config.toml
train_examples = 52083
input = "log_mel"
win_length = 512
num_classes = 4
norm = "layernorm_no_bias"
inner_norm = false
loss = "cross_entropy"
beta1 = 0.9
Rows from block 4 of a small sound classifier, named by matrix and row number. Rows with one number belong to one neuron. Each number is 500 + 50 x the weight over its row's rms, rounded and kept within 0 to 999. All counts start at 0. Numbers have three digits each.
After each neuron's rows are labels from the 100 clips, of 14976, where the neuron reaches its highest value: "loudest" is the band of the loudest frequency at the time of the peak. Only what is clearly more common there than usual is listed. The data: chords played on synthesised instruments.
# fc1: second MLP up (model.blocks.4.mlp.fc1.weight, 320x160), inputs 80-159
# fc2: second MLP down (model.blocks.4.mlp.fc2.weight, 160x320, transposed), outputs 80-159

fc1.246:500449500500454500500500500500536500500500500612500500603500486412500571565566500500500560500500458500500500500559587437547500500546442500436407562500565448587500500553500485500536566500500561500421610500446563592500500500548587500422629367
fc2.246:584527500485500500474443500500480408500500500500537466538609500364473500500460454500564557500483500557498500542500424406545415359468455625453389500500500500500538462554454411443500500534500500576500443500532500500500460500500500468500443500
loudest: 500 to 1000 Hz

fc1.63:500500563509433500495578500632500592500500500418522591551578500501567504546565500500543551500500413500500549458500552500500500489552410500547500631485549500500500402605480500404500500554592444570578500500589408500553520500491500500500500274
fc2.63:500353500500353500500481633384500555500500551452500500500500411473407451500500500500500547563500500500537511443500454562500568500500434500500552500583573500500500490500537500414500500500505650500565500500500494447503469500474500545602500500
loudest: 4000 to 8000 Hz

fc1.7:441500531500544500551455603447545622500500559473481477500500500425515427500488558433546500456500414469500426500500513460500538500500500500500433592560544500500468500438500500500476451500500582500500500500500500541501450489500500500500480500
fc2.7:500552500501500500500543545517622451500471500500462500461596500500500500500528444467481500597500591577500378518541583500422565500654537363560500500500500500568500500500500500500500500500500644500563515561503413500500627500535500500500494434
loudest: 250 to 500 Hz

fc1.32:500500500641486500500500604568593554500548484458547500542500593424579562500560500451500500500587559500500471500533562423560602566500500500500388610439563500545500458540500548500500500500500471578532558445567459649475547567561500500501500416
fc2.32:478500500447500500438500500500442500500627485553527500500486500539482481461561500500583500442500500552500436500549434511431500430500500500500402558500533534500426380589654565428445442500541434459500500580549481500500467433582477443418500405
loudest: 4000 to 8000 Hz

fc1.301:500417459592544512368535581500546586500500500614527500500482500421516541500501500500500500500414422500500419563500500397587532500569518655484389566500537493595538500500376537432509500467438500480556500500500626605513541500500500621500500435
fc2.301:495500500500487500525527500480432500498500431529500544500605500375484500622500500500534500527500464500500499500500589500616500500500535500458500500548500500500500486500500368408532551500500500584500473586500625442583448500500500500500500500
loudest: 250 to 500 Hz

fc1.100:500500509500500604500516500500500497500500500500500500429500500500500500521500461500590540500500500539500313500500488442576536500500500500500488500500517500500500500500434534500500479500500500500566500500500386511500500500500500406500500500
fc2.100:500550500500189455596500493546500448576420445500500500502500448503502500500470455423500545500500625446500500582443463500538500523500554500413500438500500611483500500524500448500500443500500500521500462344500433500500500500500459500430470483
loudest: 250 to 500 Hz

fc1.303:430535500500482455570471609550586530376560500500500548525500500446590528500500500460500473500523466460580500500500500465500564500569500500500476619444500500500399500500472599500500525559465551544548500500500408585500500500534578523514563305
fc2.303:500500524457371500637500500500616500394484500500529540500500500500500500681500603397562500438500500500549500618443500597500369500562470463541500500500500500500434548536407500500500469500500500500500500500527438500500500500500500436445500447
loudest: 4000 to 8000 Hz

fc1.143:573500503500440499328500457540500391500526500500500562595393500500546479500500397500500506500491500435500620422462500500567500500500423500500407468500461500475500443500305500480500500526423534404500500500500540538500500500500557573519549424
fc2.143:500430500500582500590500500500500442500515500366614500500500500500500500500500500500500498500492599500619500500533500500500515500500549500500500500500535500541500466500449568519500406500500500500436500560500500500500500417500550500500500401
loudest: 500 to 1000 Hz

fc1.51:500500468602406500468500684509500546500500500494502500500485513500495500440516497500582500467476425496500387500500500369572606526500500500485426610500500500531523500464416500405500500500443587500500482391500500563500561531469500585500525357
fc2.51:500500500369500500554500480500430500495500500500533539500500553353500500588500481444601500556500500551500489500500587500582500623500500639500500444500500500459500500500500428406586500500512500568500500500416631441607500531449500500434592573
loudest: 4000 to 8000 Hz

fc1.289:442500500500500500500500555500500535419500500563578500500500438500575570500500442500500419500500500480500500497528530369500575500500486446445500500450465447557556500590413379500500500429500547500601500500457500634500574500500525500500631500
fc2.289:497500500500411500500511470500500547500500500500547500443570484500500500500414548313500500469500564500501481500532500500500461500510550500615444508613532500500500500500500500500468500500457500405462590411455500456594494500595631613574413568
loudest: 250 to 500 Hz

fc1.111:500422554500500500500500573500500500437500453435500500457580500463539500500500500459500500481572470442620463500500500500500500576547500500500422553565565423500500500500500500500546442500531500500500500451602573500560500500500500574500460317
fc2.111:500500362537454500532500542500414561567500500406580465568569500415433500500500454474454500566500406500542500568500500409480500500500500584456500542500500572500535557548500500500451500443548500500500415500365507583572500500500500426588500500
loudest: 500 to 1000 Hz

fc1.260:455500500551461462500556500571475500422608539500500533500475550500577618432524500500500457500468500462500500471553583505576584500500456500500500588500500500532557448587537500441597596447444520451457500549548500646500469556500500500394500390
fc2.260:500500500599451500478519516500559500487525468549500500460500500500532565482436500465404500500532500562500511500611500379500500427500556500500500537521568426508522500550500500525500513500548481591484499500528525365500521500442529500630440455
loudest: 500 to 1000 Hz

fc1.11:471500429581397500500500521447500426499478500500500500346500601380500500500385500500500500510500500500500500500500500433500500512586500500500500548500500500500500347511419500500500500500442500496500469500689500500500500592500500500397500444
fc2.11:500383500500500595450500499500500500500500478500500500500500500500500510304500315477500500500500500500500500613465491722500500500493488500500500500500500500500500522500500500500500500500598500443500578500500382500382500500500500501488500500
loudest: 500 to 1000 Hz

fc1.1:368500500457547500500553573558500500439528463514500571500500457500500556500500500500522500453511500500500496554500500343551500562500500500517500642533595470500500452500500500498500500552500420500500441500557500500591500500500500500500500331
fc2.1:500328586500500455555524540500468565598500555463541500500459500500500452577536500500521545544500500500500500467461555500620500500460522588500695503500454500477550500500555500527500542546500500500500577406500500353496529500436500449500500500
loudest: 1000 to 2000 Hz

fc1.93:424500500500404500395500500500604537500576500500500500536574500464619540552500574500500500451500500500500605565500525458556470536500425509479410522500500500500500500500500544560500467500613531558552500438580471706419567500534500500500534373
fc2.93:500544500500500591511500467500448500500500554500509500451466567425402446562396500441526415431569485500500500500524575419500500529500530500500449500500538500500500401654500449500531533500525415633500500500566500387496451412500500500556561500
loudest: 500 to 1000 Hz

fc1.76:500500500510500500459500374496560530500500581488470458491593444414500546566474500500485524391531500575407500500500500341574500500500500573449455496524500500500500583500500429500487500433500500500617500479500500672500514579500485446500641470
fc2.76:500500500500500477421500500500500399500500500552576500462626482500429500500500478473500522500500449500500500500500500412593434412500500479462591401500542500494500500557500500500398500605440589589549528500633607425500500383500500500500500500
loudest: 250 to 500 Hz

fc1.266:351500451596366500393476633500508534500500500500500500526500564500500503460460500569500500500500500500500390500500500413500613500520500611500420500500475535440554480391500475402500500500500548500500490500500500504500554500500500561500500420
fc2.266:500540500500500500608500500500491500500500500579500500500500500485500500690500637500577500500500457500499500500488424381500400500500500500500500500500500500562500500500489500418500525500500568587500500500537496354541533500504500540492461500
loudest: 4000 to 8000 Hz

fc1.104:459449448580484411384500612502583574500500500551568533467539500500500500395500500500500520500458568533500500500500526382500533556563514500567421598463531500500500482428402543500548576500500606551558486453493439521500567500542500500500500414
fc2.104:500500500500500462492558500518476682483500589500500408500500500448534500500500500540580500444500500569525465448500500413500620500500500500500500500500547450443500500442504500500631519422460451597500500500500621500500500500500505411435500579
loudest: 250 to 500 Hz

fc1.79:395466543529500500500500568500535554500531433448500587500500500500548500500500500500562437499500500532536438500500500500544545527548447500504407597530523500573602458632500473500567500487500500570500548432599500686500613500560568535500479358
fc2.79:500500500577613569528552500425445500500538536500500500500500442381545500500580500500452584596535570500555449500500500500450500500473471500515500500605487500500599428500406500449560500500524500568500500500451500469396500500500500500658559619
loudest: 500 to 1000 Hz

fc1.49:484500439523500446582477563500549500492557500500500543500500500428500569500509561500500500500556391516500500481612430415500500527578500482500461576500500500480500433500500566469616500500500500557477371500601435500500443500592510500500539388
fc2.49:500500500610401435594500527500541500500476498500500500428404436500459500572491500434500500562500615500531500562446440515584411417507500489500500500500500500417578500585500433500500500500400500546432535527479500500553500448491405500410402508
loudest: 4000 to 8000 Hz

fc1.270:500500595500359500464568576585557500500573500500551576500459500410500456500452500534500500458500500500500452500580500500500542500545500545500500500546542549453500500547388500500500500500607500617542500500500534602500500556500500500532588318
fc2.270:457602500500500549500544425500500449398500500500444413484463556474459500641500500452500458500500454500500551500390571500500420420535500500442439500500408500500500544373500500500546500500500552391578418411500371500601474500628551411500500500
loudest: 500 to 1000 Hz; 1000 to 2000 Hz

fc1.9:458431500500500500608529651500500500500575500500500500547500500457500578500500446564500500500500380500500368500500500439500500533551500500463481500500500563500453561500387500408500401461413493500498421587594356500500500443500500451497500442
fc2.9:463424500576394569396500536464566433500567500500500500526500500462500387494500500384500409500500500500535524500532424663542442448500592500581547500606500500464500406540500500500500535500488500482500522589500500500500500500500509598558500467
loudest: 250 to 500 Hz

fc1.94:500500426557387473375591617500500562500597515500544500500487469398500500559500487519500500500473500500451513500500500352476516500500500536500442557500500451504587404500422500376593500629451500500489445576601556534500543500500500500500500473
fc2.94:589464500500428500599500500421419500490420500415511500500515564531500490500434477487472438535543484500564423500513513607576431495500500500543500500500488487559421500500458364464563506500430500579481470500609550460500461475436546599512500423
loudest: 1000 to 2000 Hz

fc1.140:500505500500419500500468549500500704500530574500477599500553500500500500518484500464500500574575500396556500500500500333500500583575397500548502526574514435485500446487500560571476451500401492461500500500500537499500500495500543555500500375
fc2.140:511361413500456500500404550447523500500500471541431548438577500500537500500591381500583500500442436500500461501462528535394500500500434500538500613500538428500500518500451500475556500500448500466480566599500500500565556500583453486500460500
loudest: 500 to 1000 Hz

fc1.156:454578500546500500574500500597601500500594500409585559500500500592500556431500466500500500500564500453500452438508454467425471500500566500500392500435573525500500477570500434433469500500500427500500478500530472500524500500500561574500444335
fc2.156:585500500500500500500479500532478560399549500500483500500573500372500500500500500500500500500401500500500500500500545500442472500472500500465500500500423574480577511500455453500421500535500624500500500500504500500352500500606500608500500416
loudest: 250 to 500 Hz

fc1.265:409500564500441500379558580500500500527472537545515500446500500431581451500500500500500592500468400500544444549500500389546572500561500500500456546449500500500500500500461500500500547561535435554500500500500500562500521553500500568500553322
fc2.265:474528583500305544500500446444538500500647500500564500500500500500500393500500446427500556500500500500500500534562500597500500476500459500524500570500517500538500534500500500588500500500500500500416521329553500563500500500575540500500517500
loudest: 500 to 1000 Hz

fc1.75:378500500539670500361593500478458500465500500500425500500517529500500500500500500548500500500500500521500328559574500500544588566500500500500387591500500643546500453496608500418500500500500500597500556467606500580500500500464500500500500349
fc2.75:500500351613500500500500500500500500500500500500588500454500436500500437500500500500500500418464500648594448500428500478500448500500500500500500500500500500500500500500500453357500458637551500520500405500499591500500500500463523500542521500
loudest: 4000 to 8000 Hz

fc1.132:500500500570438501552500563582500500390622574500510500500542553500554500500500500500438500476500500460500500500595550436500500500569500422500500663559577437557426468500500538500500500557495500500500542487589414593602500578574500500500500315
fc2.132:489500500500500500564575500569449603385500500500465500500500500354569558500500606500602410500460500500500500500500500531500500500529542500500315588500500500555500500436500500563390500500500576500500500557500500637500534408435581548556500604
loudest: 4000 to 8000 Hz

fc1.127:500500461500500500500553476529500500500537500605500535500500542500555500474500442500500500500498500500500500471625496500544500536500500500500413500575500467596352582579500500500500605500500500500500500501500454555617657500535551557405554500
fc2.127:429500454598461500500500486488500500485597423500500448500500532500557567501561500500500541519500621500524500500569500377466500500503500553524440500500500489500562500525470602500500500500500501497487500500484620523500489500505500500580500500
loudest: 250 to 500 Hz

fc1.134:480418500548500500490548500561598570500646500437513558500616500438560500500500527500500500500425500500500566500500500425570500500639500500500500500572500568520468560500511500409568476500611554500468500500562496584468515539500500500500538500
fc2.134:500500500500500500616545452500480429570500445500488500500500500500434500663419500500580387543500500500418500500483500500643500427500493500500534500500500500559500447500484500369527500567450500500500500500500500500531500500397500539582625434
loudest: 500 to 1000 Hz

fc1.314:448500416500500419625500500500575500408500500500500582500428500500500500500500491445500500500500453409661495500500500500624500500604500500500483538500500445500500500500428500501500500500401543500500423500500500587500500500578607500577500280
fc2.314:500500500500500500500414484527565500500549500622546500456442500500453416548500644500502441462590500500500454512500500500579466500500500408447500500500484468414438362464500500483500527500500500692500500603513500378500570499526432518528500531
loudest: 4000 to 8000 Hz